A small multi-label image tagger, trained from scratch: norm layernorm, 11400 steps.
Rows from block 3, named by matrix and row number. Rows with one number belong to one neuron. Each number is 500 + 40 x the weight over its row's rms, rounded and kept within 0 to 999. All counts start at 0. Numbers have three digits each. After the name is the row's rms in percent of the matrix's.
# u: gMLP up (value half) (model.blocks.3.mixer.u.weight, 512x512), inputs 128-255
# v: gMLP up (gate half) (model.blocks.3.mixer.v.weight, 512x512), inputs 128-255
# out: gMLP down (model.blocks.3.mixer.out.weight, 512x512, transposed), outputs 128-255
u.49 108:494445503525483485536455419518510467536514546463456512491548510552510478477607491525474563508462512572514480442522488433483533470464522546413459475463481448562527521473493472450484510478564509488485466471556501475565463507516580583498502521489438479499508516479519511432470528513492466535454398530465490577572445538540527441498512534552466528468513596525485447496407457490535437523509
v.49 102:450475563525522495503476508511470590575534543504525461459480477564514440505497541514498452491436476429461499505484511541450499467480510488487474532477518499439465547476506420511447525522513512467470566526467512464461492533595545478517444492540504454517634486454460453530414453432497570448440589523501549585528548424473518550458513635536516477481523512563508506573470533431480513461470
out.49 099:492509562546541538476439494553442468529516466546492517498463469518563542526468469569578428491542466517501542508510465525503478542482471490496549469476451519482510504571456490486442503475448537491543488487541521531506546525486472447531497508510417511439464516508522482498513535497526548507468517507505566435450542426500531512507484432446543454497491441531417500500511496502442542495547
u.50 093:486479478526507486515455380481517413506491467509523503548526517554557513477465537549489487506463577459472474528549454536509500543509512475502491512535524551520509494546465525526470550535499538610506496490482560477526512441457530415518478550457574576485416494490554500500580532548449452500537530512487514558537573537567468511516461473449446515445519483488498456449451538476521481508549
v.50 089:533529507518461462462504440536513463479579515534517526489580548508483537476504542533497549530479523475483499571505556501506510483533465481493478481518480502439580515437494469487455488591465535548578554510467551489527554441602447556522554507440459460560506515503485522469504407539485455509510479490527424465487532523464538467536477490508506517545457510446501502515475485520530566489516
out.50 104:464544584533483542552524536503479491566515554452449462462549414555512437567577496518523456473551512464531525475514534443498426452536560557507465528492541507478530507464492445513495548458472469517555498514506462475514493543539520518470491506507481502519554498449479517503493517533507482473470436424520548459467546485502496492496507551544499544558463469553489469559561539581500492541471
u.51 109:467481482554524562499492491466548518470437452463487542512492482560442504492510498536518567508530498480391519538479476541464493522614457504494537466485481467522453473509523477397513507557453444493500521484503490469426454443491490496523492527548539480549431519456514463495553552520587456519467564504539459520473529453525499471434479489493570507471519474474505558476504468495408540488527
v.51 099:547470497536483485546501581568479504538454481441528495520499501531450451529438569502489487456464522480513516533447485459455527532509522496563444516522554493477568549527508432508465399480494506507465468501479497503507531486418467544442508493532566511498490534531525500517463465464561499555551461414477509506515473473474529496524456549476446539473421458522461502468549515447510435540507
out.51 096:423528526522515514473448565478504483514442513457555459453530475504541461529466510386460450515498501552487537537500482516513565483580521464488467467444497532460496518504497512555496516505476540504507450535461491489548476552497514538522503511518500525501508467513493512557499513448527415486478519491485505512575564514477548578522488558496533477464577423533519469430502528501545446436412
u.52 107:409490495579515506546510549414500408521503435485510475483521537498431496516533514488519514514460566553502533502511415523532480471590483498426415465541498528561535454529486484469509464505391510518441489529496487473570517581505517511502497461495460487526468579436514528562503503474461481502516522595547528445429497457501450500470503489531527507436501558417520481548502525511447594478492
v.52 101:480512435536480370530440477531436548453559515559591400486511508428527474551572483570524485516532506483508501491497501557498566483495500464470475524480489461558522411483506482523497520540505501498537464559479542569496500453559461471530496546531454519581535456477472493495488501507454515520505484493460505536511466538503548552517546514518504515540497547543540516525481529486457396455486
out.52 095:468439497498540511489484502511505497468483550477526389549491548504482538454515594500487493486511441523550500519537526483451416530527585473488460524485432459503522457522561488522502461540567525528492546475506526447542556470494465521501471496451566516556461427496512500476516534543549516414475541504488445561488409546524461429511458478529514506410512521557485599442490591484486477520461
u.53 111:484556545394566464518447423475508590510521460462501506611493514486493441460519473497461510482512538446426534504529501499504445495464532569535524478564485522454573522475453503451474458521457535485526517486485571554493485518418466504543432564440438443529566475521477500475557501524415492505484502518474495507483527441447488476522449497514457430572531507533516430484535502520505501526499
v.53 103:469510524490540491592501451565447550538489527478497497451523520519538532532518549536568482525431508520542469532573418576517607559461464550501453469459515468528554481481489444586491524552509514511465565512449459502519465499489449562447391509508554520501482443476491539490468500511462447487514502430525505526528491569524559514505483450486509519478551514528495498483469462566518521478494
out.53 108:440462498531474497511548544515455457508425520535574541471528476573514516490544517596546515503519471449565487509517530539550476542503510498493547541485466524514484434473479463424585485510431490496540573519503456503515488475496476504491504464462490546433496466460544454579576502480523551487469445530488527492500411453483529505481548481523481567490456509457462527551543501462470477506516
u.54 107:528453532539552526517463488431473482520544495558508481566531481535511521453579499447464425513512528442497445517473440503476434499487494529467468566476554455484522479442483524516485519455490536486487459547503494468527536474487482471454501501515555462497577518499471473520541578449520484425460463513480470499491426431461570547542552458556498551503544488478531475485461496556531391476465
v.54 101:481534472501476519504488431445484517484536475583563465469477538461463532432514505476431528536532494494466484509549528573462498491437463480468544468475519482470544602465467498527504525506411447459557501521503468527499541547444518489536505529484485528484432530509499395538462559553535522572459489466484476488510460450519432529460461490565486424498513448554573471558501489540469527520515
out.54 084:500466472426497524457461591457490468513453442536489490538444490464527509472457461495539461509533454525493488579561540477483518511470502497471468532543549526487496460400519516509449470508498459544486513414490492564522468449504511454442448470533461461476490479502467540560557394516472481483481464497456479511513477453499542389502542538541446459517464515465430437558528523482497492553545
u.55 110:475439460548528520531511487456509496427452469505562426532513560505576534553477518475452451500490467498491521524492566495490562478500501571462488497488478483501573495508489537537558487526559515513435510511547524471434525466528555518536493525406546525530576523497512504426479448489477468541460514490500429504606509530598521436538495563529543510487540477461486493522505493498452515456531
v.55 106:426605577561475480501491489404530479462502412495502428562518474452557505528508448498512422486464490532487478471547423503515538566491502528482534521532580478493466489455486506528511512480530476558443471468482481514458463453479478501520458464516487505488499606446480533591452517442456493585451538532516531571430565469473501528463487431518497564526547536457454493497465514505594505445382
out.55 094:588538468439510475496470492483488535580461496514506557523468530500519473475484477504592498488453482522473462582501455532512513452526503483489482470528432589496478551454542593504553472489493549508503483447486505488462464471449456538524515441497404497525508477419531447462462525416458535502525514466559530492534408510510471543497499478504434437461523536506463459570463464532481470476481
u.56 101:516481602470467534548525537538538525497454507502523447516464543559482506478506543513560512444516476497491470498472538437399536477461529446519548515563509529525414550462440482477422559489516478491389375519517495547520566535529502502474583505506476457483408474537509540600511539447437559510544505556561482464528493527511447526514437495461487472476453568530494457485458516517523493475509
v.56 097:604527535538583484514482499579545449470517494574487489494503568558537537500593477499488519459514528524471483573484478563572517496448495546506495471513490486563524432541456569526555467460473501535495554493454470512498543389422476488494551484543454493415501511471430532505483511516458569481477468504459513487476491534554470515428511500532587527450494399543451580475544564527488492467496
out.56 104:452455539473522544478506529501462548526496477440538554522503505507500499540530518493449508444474555463480546451495490564523496508481527487533536438529499465533471493523498479544493492490427458495607540531521481576436561501460509397489443470551485502400541531461473496465534533474547515432427542493536523477510557455451565450494461521486547454547540457446526447471475530485503479576483
u.57 103:503516461489484409489487502442541557528510527445547416472524525490412520480510508546514473501604524518520514485537560543480515478500428455483479568488587544476469566437487533433434449513516529469526486476499422537437498477427508491468482490495449487502532489485509499495526492421574533492532530467486513448467459405532507451561529538502482564501493460441554403451558530480528455481425
v.57 111:506497554447415462523503505530459463492499555488469498567373491523516510486492535524479441545616458531529500438503492499533476484540527540515484460405546591515451568439539506560467424534480510556483444559452506494518562553537494500519517523469469455492472457484468513454577402485451539481523460492478496488516531495537617497535464480550484471556445554556552487548534489531507537539485
out.57 105:548567528504468564468437521516495469451526451518445473488503505477503489479542490479483465458566495527490524514462461556477513507511578487513560481540511531491545426505456459528506424537537492529485529519531593528500521570506510526496494448483543587530470524550480469449532545506417464497479478493472474468480528572569507538481497505449519375456450510484451564464426437541452513502571
u.58 107:505495476485526515522506487484476470502496522566472581461467535460548490519549530547535517542544477493506482475467523533534576507587513547482503557439523499501545552423508476519506502464538537466502413451523457510512493499542459535478437508436499566506547449482461613467543493476572457487561565497532520393480595463544455469479511514504509504461504441432488599473510475455571527569504
v.58 099:533474499417452527476492528462495538469520460437429464469523555428456532442508508503549476477469525496426488491491488527486522586553514491418516461455496482481556509458557527554462513568483531505537497457535451460540531582491435610550516513515506542450576504464543554546430444543427600466564484490557484496513559545494407554436563485522482498429488472472535503506583427470470537515525
out.58 103:497520484492452496540509460505501503488416518417512518468471520507517446504477517496463462498482562444480515403555456540479496525534463533519528548523476475491477543595474554457489518531507462494486463565580537479478511492539554567447521522540503486500473551544505534535421509483507518497470433446542491490481508547466505467491529475476519439482489547540525463514527463500491523568452
u.59 101:434427462488559467565448411459490439536518568554518519528434437489532439494480487453456494484414520482515518537510488557512463460442483536513421483547508515448516455519470513551541519481528529483517458576487513559495554593502472516461506480476505512538486543476484446517498513545520442538524475447490603483442534488536487519438545556533546473555502541507424472538528484421472451476466
v.59 106:499459464462485570509479465516514501544437513450426524547470516502492433550406483521515519532568505544535469454456489405490478472536501455471511498512523562483481524479527483507599576482527482465541490472482455511542456504479459506546544525449604432529501552477440495515480452492481449578456615488478452439448525461467543568412439513499541506513525442527509453494484502419503495456533
out.59 102:564542515512473495461547545415463498515513430518507518461571485543480565456545466432544497498483451495489496475481494487531508528493575476489534502454521494570435500521496456485487499461525467534535499457521445521533530444485506486577513482533558491470506487529459546450528499466486465464480445483530477545542491545520539526446469465527490443478542485494519463445481440495496461604522
u.60 102:460536489508538631498483522452527484572451536496431491526418521521517493463438437508523554470480456495558387553484513586456477503582487547481599459536445478469493507591555490500500557528515472447441535504462448482472413461448513465484448451449467413541504435508493528471568540564502485479476603485529483492517441495470482509510435515484521548574464480529453439442489519476433517506548
v.60 107:448524495475544494488479529509470459479462514549470498526515474531570449499481525506504522553505489460480467452530533545551505447485381566465493559438501526450519541468561445460603516527432487548507521515542463467510540466450545557586517522505419432457494514536518499502539498511455476484481442510469513520599596520535556470510528467471489417493544507458445457546458530520530495481544
out.60 096:494516493513472460509545450527532527559448543534479468496601539537553522573509518603477501466519499403523491491537543443514483513457478561479483457500501490469462559440516504581443475515454486529518442546550432520445471482471494537574507592514560478462525466505558464469462469493539487558518529475483518530507551552508509416491483511563501475489535588492580525491527502508560482501459
u.61 096:447449536518444536469571549484493529549579525456477356591484476497495573457506486424480475448526503521561512525496434420545555500429526502533557497481461490479458508510529496528539509533583480554565502489494428507585472536515546548514560488544458471477498501482509576466495494529549570518494529481488538517532517536461473499444510588497430502465468526478556460467457473526386488446489
v.61 104:458540410522509548540507487495515452468468495507491424493538542587510449517533552495496475512489542453459516544479570534537490504459462488492504519523475513499451468441487416536452496550424544460593482533482491473497469473547508569544520552542490496514517480486452569478566509459490497508434543495468532513464466553520539531494525409514463468490549522549536513559443503504574524408480
out.61 098:537475522564582518559431477517479470437515505510493553488522490491478464550452519501467597591460494460454506499484548571507496573524479503533571539545497489436415500508514486383458517523509550470441535522464537487448481551525460528523453515417451478503545554488486447535521503494508515503412433523532491525523536480525547504511524514491590503490501427553551481567463438503505458510527
u.62 101:546505482507532541410437436520436501489530537578499387509507517530446482541516455456500467493578536449437505467486488529539507492441537455556441547473521559488558464517591548461471530580558502442515551555488514457583436498468536439556531442520513486456542495515538512582503498552544571546496526547545454510486446556466565558494499482506448459505451519540521480499501458471534437516500
v.62 099:509464473498431525492468491540536510421500457573441527507466469512478464469460547469529578453583501547482480515519514611555414474468494570474454578500405482530523539473513490463452506539560512463572419415546563443475510528511499495520525533452487433485522446534505525414568447493524492522478493526498462429487451500544422449482518474475454509402480470549575482529486467539463440494494
out.62 099:444511508507554434569461523489552493494473462447467504496582490488514458456478518572600574563514480505579453492518509488478432511513483465503546509426487442494542447476468509484501507518444553490491499429478473429525562545482494504432448541493533474536511478465442540504491527493458489537582527560491556542440537523510503453476529572439480502513540505521454394578494523521481480548529
u.63 093:551517544470515441530507490481561552493484513491514456475465494436446490480512494491468498494524552422426511533429503494525481531505474485531529537464519522545497577542554471653462555498574532448520460460525503506456545512470443501470426500560537550508451507478431508524468553539441449559530507506491499409496522452511508556483513473509438490433516460489520504526554470519534538494498
v.63 097:538572526543542494447564473429468551426438548568524510429546435522550464502523486512460557511498473495508566544498561544528462430491568499534546542431586540511572466466468538562569501496574481517500407492428537510543506515417495440493525560417474502490482497523447541388521492535486446467498448505465492540514459557475489459507497495487496520456495476453517481507431571497447465479516
out.63 092:440493492486430597494507517503435528512450501535474497456562515513521415594474493532428500535478520460480486479531523512557530478548543469425529456452517515449528517518443514452547498554533497520489524526557456601463497503454507518510484455521463517498484497536439548445467505456501544433477550484524441484557480592514468516544478542514536430521550577473577547457491470472444525476476
u.64 086:453557506473499533516534454510470473471546544528493503502525468492506488505530487464531484563496514490498455506488587498550493515454514528556476540464468424464504413490408443502526528553482450466505487503525487551489600544474528523463434559452593464437508494479511508532452533539543473457461540450556459498540465416511449543561509535537512511449539504564520582459403441446547434496532
v.64 091:497459482547505538532493538490471523520419600550498522541501527494493434482484487521509491528553469471542520520519457519496514531460458449506525575502503410440450444530466459526463584508471544496576460484436518478466544515413541493533496467537557489489485468480551502503533520513418492489534507446536497541521514473478497480486505572536468567510445454426496473459429506537425487513475
out.64 113:589527525604448480491521573431512564462455473551488494494491466502596547507470532446405490465489455550500522500440492509542516510510494540523516516488522504522572497507504465492487476534532564483517485444571463500509488544446468506543569504585413475501512517559478464480487485435532447528536477517521504461429516571557559457430512467478447441525455440516481456510530562586457509554464
u.66 084:497523477477467563511484475464549481504482506527537496455562477504413470516524440486497513463499500503494434496497511539417430513503462465520555445558487461503507478508463516504514529504478457450540441513479459526478438448449464570531515588444406503511498521505463459537536447488536511467506538557566504513518544468560496550466497457444493491486525464508523579506540519508506549587510
v.66 095:397470475545456505468529548615530440532527484523464489475527479529449396437439466535551475425521480467534471560502401533497508503484521538499516442584420443547492491519473490479502610455546394546445490498561492457519469550470477483531550447447538515477475616494490542429534549498529537474500575449528536462479518492508475506508512538552470443492514488491566485516495475484509539465494
out.66 115:505462530483480524425529573552458517576502438490487458531490512470545479469531520490498515463471560507507599472568455479501540558471531496526506521532485520503520435537479583526524491503510461538462490495528525529475530530545464489481442558456534450458453452475485568523478508523525499490549485507458500520553552540579497513519483554516491524517526487476514409494483502474537461451530
u.67 104:494482439520536466525523493444495503479490503447454582427465501495522459471563531544507498473519487502440520408448526476540410516515522500403476546525481442560557543424508511479468526535458513508500444514514461536433538534402453585482485519508502522510565602530554484523539532496543540525548478428445403419449522514550456548504483508514475507505490498435462540491527551513521485516531
v.67 102:448442466513486471520530510489575478525471474418480486505556524510508511545607521524527537525600474482482541488486508559513569643497502439546441453547538498483456545517509503431469514457510473555497538495457469501508533555474424474520438415560474539548482470478534458521520531525523497504525446486500503416478523590572508561481547426484543493517527473504487481509444419512502496451406
out.67 097:520614477496468462507456405558455489532484467526476488482555457501540472540539503486431442498440526439502517507468425426470488450440503509475417455527586498475439501574544420491474504440485504496475489551550516481503516566524581504493523514544430539543508386501565448487488505516486544491404411528504523467457498497427498470500473477501526449460501513586501539520544538559466454556553
u.68 089:458420463520505442498495464465480470480497516452458498550465460485441435472503447465516510472506546489489405543499496431519554461539549433481485495546507506572567538512490518511494444531515493573471502407502489487386505411566502475589564508483563517465484500545481533578501547555432538575495467443471488563473527473465468606480468542423486521476503476488477468455518489510501515525560
v.68 099:476489482578533515451435495503470559469502456505429553534523448506538528497581477545487531537485484513477458538502517486464519545445507450455510452535433555451570539580502470505499459534471460514440436522413468487487521473476485554510525476540447454528568500458485499499536486530507448464510466548464507488514484544483486494453518476506460504554493517545486520602509426531470445432542
out.68 102:484576550504545472445530542460495525482464485575536511505511510577450554548539497499473508507519497506478507513467462529538463522531472475564436467470565550504448511507551428543581528475503502435509490630509540499617463525460509473479440473383494498503575505443469485499484446447523453507485552461471472459502495457477506510500489556484530502531526489494504446518500509478477522446490
u.69 103:536476552491460544577458470504492514486507488483547516488515470544508540487519483541478498523481538539498459442503522529488472489503488501551548494482533498501518588486557558466522514517551424506520435539501513430513544570484551519490499468518565603527507490452483464417502404532486507463573476533510476456537526418457459540482542493517501426541557468516507518462509438465465437514497
v.69 096:434469571434451451530506553509605467561581469537457561526555511509491533471420443563546459552507556539512443505504496549472499521531523485574505567549502490558527451478498505539483465512503505537430571532489439482467529463539443496554540512528504434503500486518474544596518502492455518417511412519536493484534499480575478555475512569528507528527463475517445555490504508508477446459539
out.69 093:515475487410458530513510613495492557498572492519452529433526498518480472486538496533505499495539500524473537516544490507565459495549479479512419545463530527432456451524548465486534430481466535489513532508508442507472490507505468527420531430478477468507573478477432498564518506454496466522446527499501467501479435472497514490486535505451513505546463548496453438535482493466530527469493
u.70 104:619455472483488572530563377569508573490439481485547451462533480515495517507532507489468498568458540524451482495520502470483553462493582516446549542617526482487530552497534487469536455472483487422505434442505484463478470521547557551476506464518498491519491560455516503466434560460551564515578500447473494562485457478576479491467511457490488559452544544517496487540535570519488461469550
v.70 105:512449535545570516535505482476513585557466546490558470463504450523495441526459487490525488549533450486507492521490492510534434532477501436509513473566456493476488485460549441546459499501531529464498485470530407520542480500499514530528491478427542448468465472522501499544540470545520464503485504503489484477456503501457507540435556460479487552463515522493448503405546450556469602514425
out.70 104:501504519492541469497470433478490414479467515479529466505529577509506527508467451494505546554527510461519473515559507568503530506456401519510502507503496380476506534480547524424498579464476465506478528520436468456552511505508524470438453497499554384537490477499527497513437475478455514487495509546510524494442570510437525430496524489471461430567417501466489496515450543424597474492521
u.71 111:460455492502478473527536482481477561489467485512470429444451522533484496472474487498425552479445546542492497493438568475572507488499524548536501566493608501455419432469500440430511579475524463547464453436467504462455509480517432457503499402529519441519558481508503531524517548496475440481496551526488544547438581528453443467524474437466540523427569538492462466481498530407489453480522
v.71 101:518442530500477463501444510467504576486598494455482490494598477561473560507530538492494609435494500527583526453515502465515537506512514522481449527434448473543552467579456523521493382515511520501482462448586463511523525567474572462480550481497503474462459463465479528483499475517563500483530537477498479505539453496497545484526463463528554560473440537473518416501430473539506546540468
out.71 083:488527469533557444446554481489514438467513479436580478436609492472525438556498516500434458487543566536495495457492486464427499483555470482466457456508462473501521471499565473488529504489500557428470477517462521474488512502549563448533501566499463494467571536490413520526443449503538517479472469481484434543532536525509588527436553554511457535533548424525501467547536498463525501526429
u.72 096:438558532510523520472485499545492468524474438484434479491456491461519555419439509532479566478531498531431499472502494476548492522510438561482510513574538525466546538444509489539564499473510538489443538530535514477497460450491592544488488592507424482523492491453509514507434408512535511516529626472494519472462466548507535467535498521575555426488522516535538481441434519525528445489445
v.72 093:500536580480480501441519493428451513504478503435506481503472468574444471507482468449517486495466492539551496541473496474480465541493467476528549497527479532482484514453476545555483473486492554552485461537526440526486491462448473484537499580569495426548386474525505552500454520506440530538530541482442513532504484497559455521421548542547584534511530509398548521476542485497564470450481
out.72 102:534468444457531524589488529446563537544549459477490494487500518517432425481538500510530450488450560429473440498555465513494524437465549487499466489463499503495477508570486592458505564511435473498512514473512448534475442527504444414498476437571519546424447478494520437500526503535496512503403534527543489526552519446551522532504472486502508514581492441424444469570510520515526513519530
u.73 108:528482442441531410479478467523474497517523450496494486536530449456497472404503433524534568477448473530580469553432454478505492491522577528548523470520462506495427540544525466560526525502507525441470566478430536546515578554473458511487419515490529465506461530534554565418410476500413480522479540537414617502504504523506514429559484503509511491470464516584538501470519490512548570462522
v.73 100:503591477481510450552483530452489497459513470542489537412534472506488460465518430451570483506527477469515526416531501538448531445494536465464557480507492486502511520532533469554501552472428571566456467478508575480485529496470526560486508536553482410508505527474528516531479463536430495557563448584481535520518453439418491493364485454461507490497437452485442465550523453464513488481531
out.73 093:508410500476484462520513475462489428530566446487483504524436478499474504520567467409557482500483542432565462479508519552534454433488471515490496568478517445464521468522495526529470481457542523499490444527530531528482495453495495543487452425494586432585489457527511460496519541536506504494521480528437488503558538504512505479480557482442493526506521525476397511516546484490534491531559
u.75 115:504415479561526475502558479486531517497532531487509488417511517465502529576531523480492538449530522560556577556513432538545529487524521479444480550458513435435550539483513453466459470405557508464428451514490476515601570542428477538492493468516511538525466497480580490523602548420560491420573531551486586488475426511458450501551556505499570480466542501543443584515552544481479499485502
v.75 099:482510453461565506513493431519499438498473515496543503462501555447481549526417556538526571538575512510420429556475466468519416511516502481525479496498520534490550495448505462559464516564501475432462504505527489525510484564485528491501549448586501511485578486481472564540482545421525522478476465499504506513554558512468515496441525554567532483498493504432462481540444427499477487585547
out.75 085:512556491472477563576466495490441520515527542465560504482536500487413549467460529516499549601463578497526551469461495480478475492503467567527563478495494536522533519451489465477472429477537492479526555513423450469495465509403519507550472518496512531453418452453511410530587486513526472508517505421516477549534573442523474432450579522555494489534550499587477547507493498469540530614472
u.77 099:523535505500506418595518508459533492492467491451544455552520454487462552559518527516486538529471471525429539470522544462545565472541518490494520544545448502524549515470491492497517496422509456506523560546513472513493477514521509524451524523499518488520494502568571537574541483548512480479493510464463497497472484443572490604545496557429522544510492413555499490428577455472539474482567
v.77 091:490529511518511499538427511528519463495563572510510518484485514584421445543494599506478510469516496548458473462532579505496499520519475518589430584520495537527458454524477446562490467547507545497473517414485469472547575501473488549445474555463553500513522528482511510412493566497510540480496540512491521454497493500488474475488541480474555479527492591517476501508593465507501482489504
out.77 090:497446531523480507518480471544536531386476462469480530472469538510469411416528507475548494536501526530503517533482491501552550469479457570456519432447491439491489475421500461461473517485434575507461475489575516506495477483519509491560437561513550451469485405444498501496498535434546434471458507499514504475532460416507519440452546425467467420529494526473443496448571507519534483545483
u.78 079:484523524477517548446496493517554524484507467507488479559484516502407464441523458538440503491468499503483459467440470434522509565440583495441489528509539577550455522493472398498525537504561577504500497472489511527507533543499482491448417493507505520501576487521530514553532471412510481464552503488575493461532567472513515403436467489508403545497467512394516501527542358500371495485587
v.78 097:535558482583482473551565441510505506507497466544452470525455480370495515492510532438467437481465532465465550519479479503529482436471573498560546528477464596492517469505507541440540461438467526483482539558482498473508484500538494477455580518513507507495516430533553576493456443542455542427534543540576493561502481512496536484532539491529516542452532472507551433507494437463500606468485
out.78 113:525542522426489508551517450521498570521524500520563514412508471481510478504471584568468529521546412449547489509540536471464524454553458537466527483532533484440543509462464503473580486499448476521459545482567510509590555447462497601512560548553466465457500518537509489522435479530438503506544517494450443456430439511483423469565509505520481522515570531555517568488504508499618544490490
u.79 092:463439499444466536495501537517524532455497602422535465535470512539416488537530552617552523537492535507469485494503570411565483583571462480491499515433569527519428499535477533491518442495471520500442506497480486479539532551516509414573430483490492531493465510537509510484519552486522507433492550499479484470554459516520395429495469507495497493533512492463494537465477456527450527516469
v.79 096:498498473510496532468438535462385583495498390467542532461505470510427490463481501507425525456487536481500518540454495473428503523522594497516434500484511524488484574515501473492550476473490555575447551429482486425526491526455483535441483486478499513490517504486418534526541480467444493451447471541497472522491523562435467430498547572504460502544455527540490550543532482509450421478503
out.79 105:542543512500544451517466480446505496526522415495548513468473506556507500488533450453529468491488539525507493536488444565434509436446487421552499449502451479430551468511517522462530566469527464495527515525524553486409486506460511596482430502536482515522496485461479519508480489547543466495482509539533501521440502526544540521486503486499519511473490522606417511527498457470437503515428
u.80 098:516517491442470540492456451395473498487465501527466511511467479481499460522493472582520534502483516527567484548485473517522457536507480500564548519547449487585504486424509515479562506477475565525403544507507539524472499549481494482461473526528561476533537461496504561603494513533532477508496559586530527500529488448520476433472529438500430478538457475511488512568502554467523448459558
v.80 093:585469443435550514526535448474481469460552438504425441585502484438491517440477488492517485447459513560487429584457534526511513507435473524488477474502514412432533485459462505510507506502485515521468501485452498494491512474546468551590494410510413454539554485544506571512480482469514465555520468536564600532508512502484554472565564545414598523453548538476497417488514505486417475503514
out.80 113:534599514575452453575536511603489556461569535474518512461417488506449552462448501496527502473491524497444521518439386470511516444497557452400565526493492529504477532529462495471487489569497531520482502489537485552483455545528477473508515504486448526516566514500413511462450545516451468496465450463552530526578487512502506565514400475556575597575545493396488495434504498474536438508514
u.81 098:465495455518575462516512475508549446520481528446470424491538497494441445473493451588488514496507564485504470490497460506510459463486434558436548564551530574503550563520580496512539465500501524404453480528551443513573460475516489589472459487487437513493528514519500495414509597531547489566519515533542462549484494565537474481551526472533489482442489538537488497516442501509436534405435
v.81 109:511473553541461528504527482514461488494498531474496467530519568471502435512504546553432476528503522459430510486486459528443552542524493481438483409545508536521529492480507453448462479523447492507510481447579509468506538544462546521497460537478529435464518521516428513495488484578474471540540554511526510501489528560522531505435412502442497527510467443470535536581522490507430405472511
out.81 099:490472500478521555479584503471536540461486534574431455492485462408583556464505490414554532495491529488475500499454507516492511578478484511519475457503487544420607478509493496514477570537490487485490522509473507498460388477505436494529496559531511454429481480515562461527476580541512484527531468499444492492555385536558548509461408506479470518532476477519523455511517484415488499548544
u.82 100:553525532426474462581436483524501528491475490507479511508463466572469511525487438506465492585531479493511589510466491409439551572570532492511506511444512460491568491446553632502464526489488500490520429548538597484467475534590442499446454475498474536497544535474498512433526460565485528566467468515461478494463475497458472557427564503538593510476472536511484578495490514501470461520532
v.82 100:492462548602547456483507544528470502499540524580532463519595489503403462550435588470484503542521587483483557466499549509550557490468522509502484455539592514533485525481479540480481482507451493466511493491555559553474495455566559512459471526439494460515447475462498540527512560534542473502502511485495513444547509462558575532587522489477469580563511474455438493515545499465571557516421
out.82 097:452489468490557504493499453471498495484464510457481502516600536454520493521436517541571534471485472517522508480497484514556448437483476456476539512531500554458480442434556547463498498501459463545460558431511497502533444451527556472474491482463456526512448589554412495513503517506456479564528531521499523497470504506467476506546533508472483502523561567454513491505525508520514446540408
u.83 102:496509541496599588559556476473505446563458502561540494434472443513497448488560562510481526484436512527433484492530471500482548512485519532510477526449483467548462530502504417456504533521509497454483549466464440485523499411529468598435522477523543531493461557518430516459492445451503470499517467498465582457472464437528494491473510535492530437521508550540458516453498482449510548457498
v.83 098:499447540510473483528489511509440458532468510583399481512552436514521495492506542515512494491511445549524426471527437486549474527469529488514468507497524442459493508433482474505504577466492482489479529543475487553489532468556538585476502445500517513500479506486459457459501483510501496591469473561429526471477544469505495529547458543518505505493456497539508486545471481459440524457540
out.83 101:479558467492444490588487457509458462543575506537477522483499432584537433494473519527394472522557510510435515471567523471394534504576501510524526522511503515472461510559500496516493520524566551535537465435526490494449497463492552473499529492477443510489595432472515463507565544498526563459534599537501495426421530478516512519486544500528480526470476488528541526553522452517436464529471
u.84 081:528486540516536501449447490482453499532526542489554512459476467489524453490468531523503467539458523504508445475513567493401538538462502484504478527498523499576487436524482532515565504520546535504576481462485458513468489500500536445501475591515483512445515477466490517428475501428553558467499457498556539410515404443509446507519524424440456557515506497465431558526516479500408534453502
v.84 085:474539450521444481476451492508491511518441533486476495535498480447439365464550516514509578480487423525509459500547508493535549468565457498574467451458471537463458546489451541450505507535502453520451595499414478501572479518504520448521505507471555488487492541491499440526505586517504457516515488525476464456499521463482546429463535444528512526502488553511486513471551553485546580500456
out.84 113:484486479518530535485519457495407464468441458484464435471504487535435608455532512476447514458599431488431487501456497526511530533551498548502461579412451521471546543545471487473468483435473519521522507562516415527577490553399508476595533521598458492520458541485482560563547514537472529521439549465523498531536539487603492492509460487554461477492489522440515468476501506540495460492486
u.86 106:445445446484505504513528467506536463473491482497440544496490572548568484487485559483529540374488507585483502457487578491471470521456528492513520530559548518506459483510473518447493395532434484515501489465475469517563545513487558478508483467538593496451525436490371494400509586510585515493498516506579565500488590482457501450514493561522454514449502489555509480444484527526540455460488
v.86 098:516514453532523483486494496495454493473537523501467464494536551523549451540442534529499441555475432514497582576464513492477497507546511528513515482501467534524492526521503472477570485461546486486535545476500470490506471484539422545458559464468521399499448528473604519508510445525469454499452510475501564491456443466423519494496495516527438475471481524457496435596532411530455479535587
out.86 096:562561496561423516485479449397444589496491534481521522449519476506472484495500512430443508466504418479523527502504560470499451557506528485467464504509414559482462525471495552491542479525410485538528467565540476507488515478478381409492555503512481475507531538475546476509582497471507500464493518489526424521501588508526438501476512471490535466549525527467488554487477449540555461519472
u.87 100:491490538547510543471497473501516501511470527477467503459512471417441519519489495486513540519518497538522513473494547506442517503550494562484504510472412482530531453521539477511529487533513550436443618543536488512515473497512492541521494407530474483563517445441532545528483489535478550475499484494549527485444457479445501553456465495559413542544493503455473463495501494583521558423483
v.87 105:545539518506519609506500478460444404531459538470468536505507414510570507494531497526462535537457448481502441503472527483496551537489484479562548546494462543495500446531452482502478521545508487488549471505461516500525474453482564449560558435496538575564444451512464497510477444510455507545431553520460544520439521430496504496460489504523466555489548531503501560414507536485541457535468
out.87 108:510449443424487525553535552541511496509563521507595468509512538547517553505498486445487491508481470512480480517489496545512490525469466501473531412506587426496454477522473580525466486421463533528499402493428475531445538448496418432455573459437528585505423560510498478425431495510489460508505542447493487524516529509471590448524540468508547507558460481517464493503499516503483474503426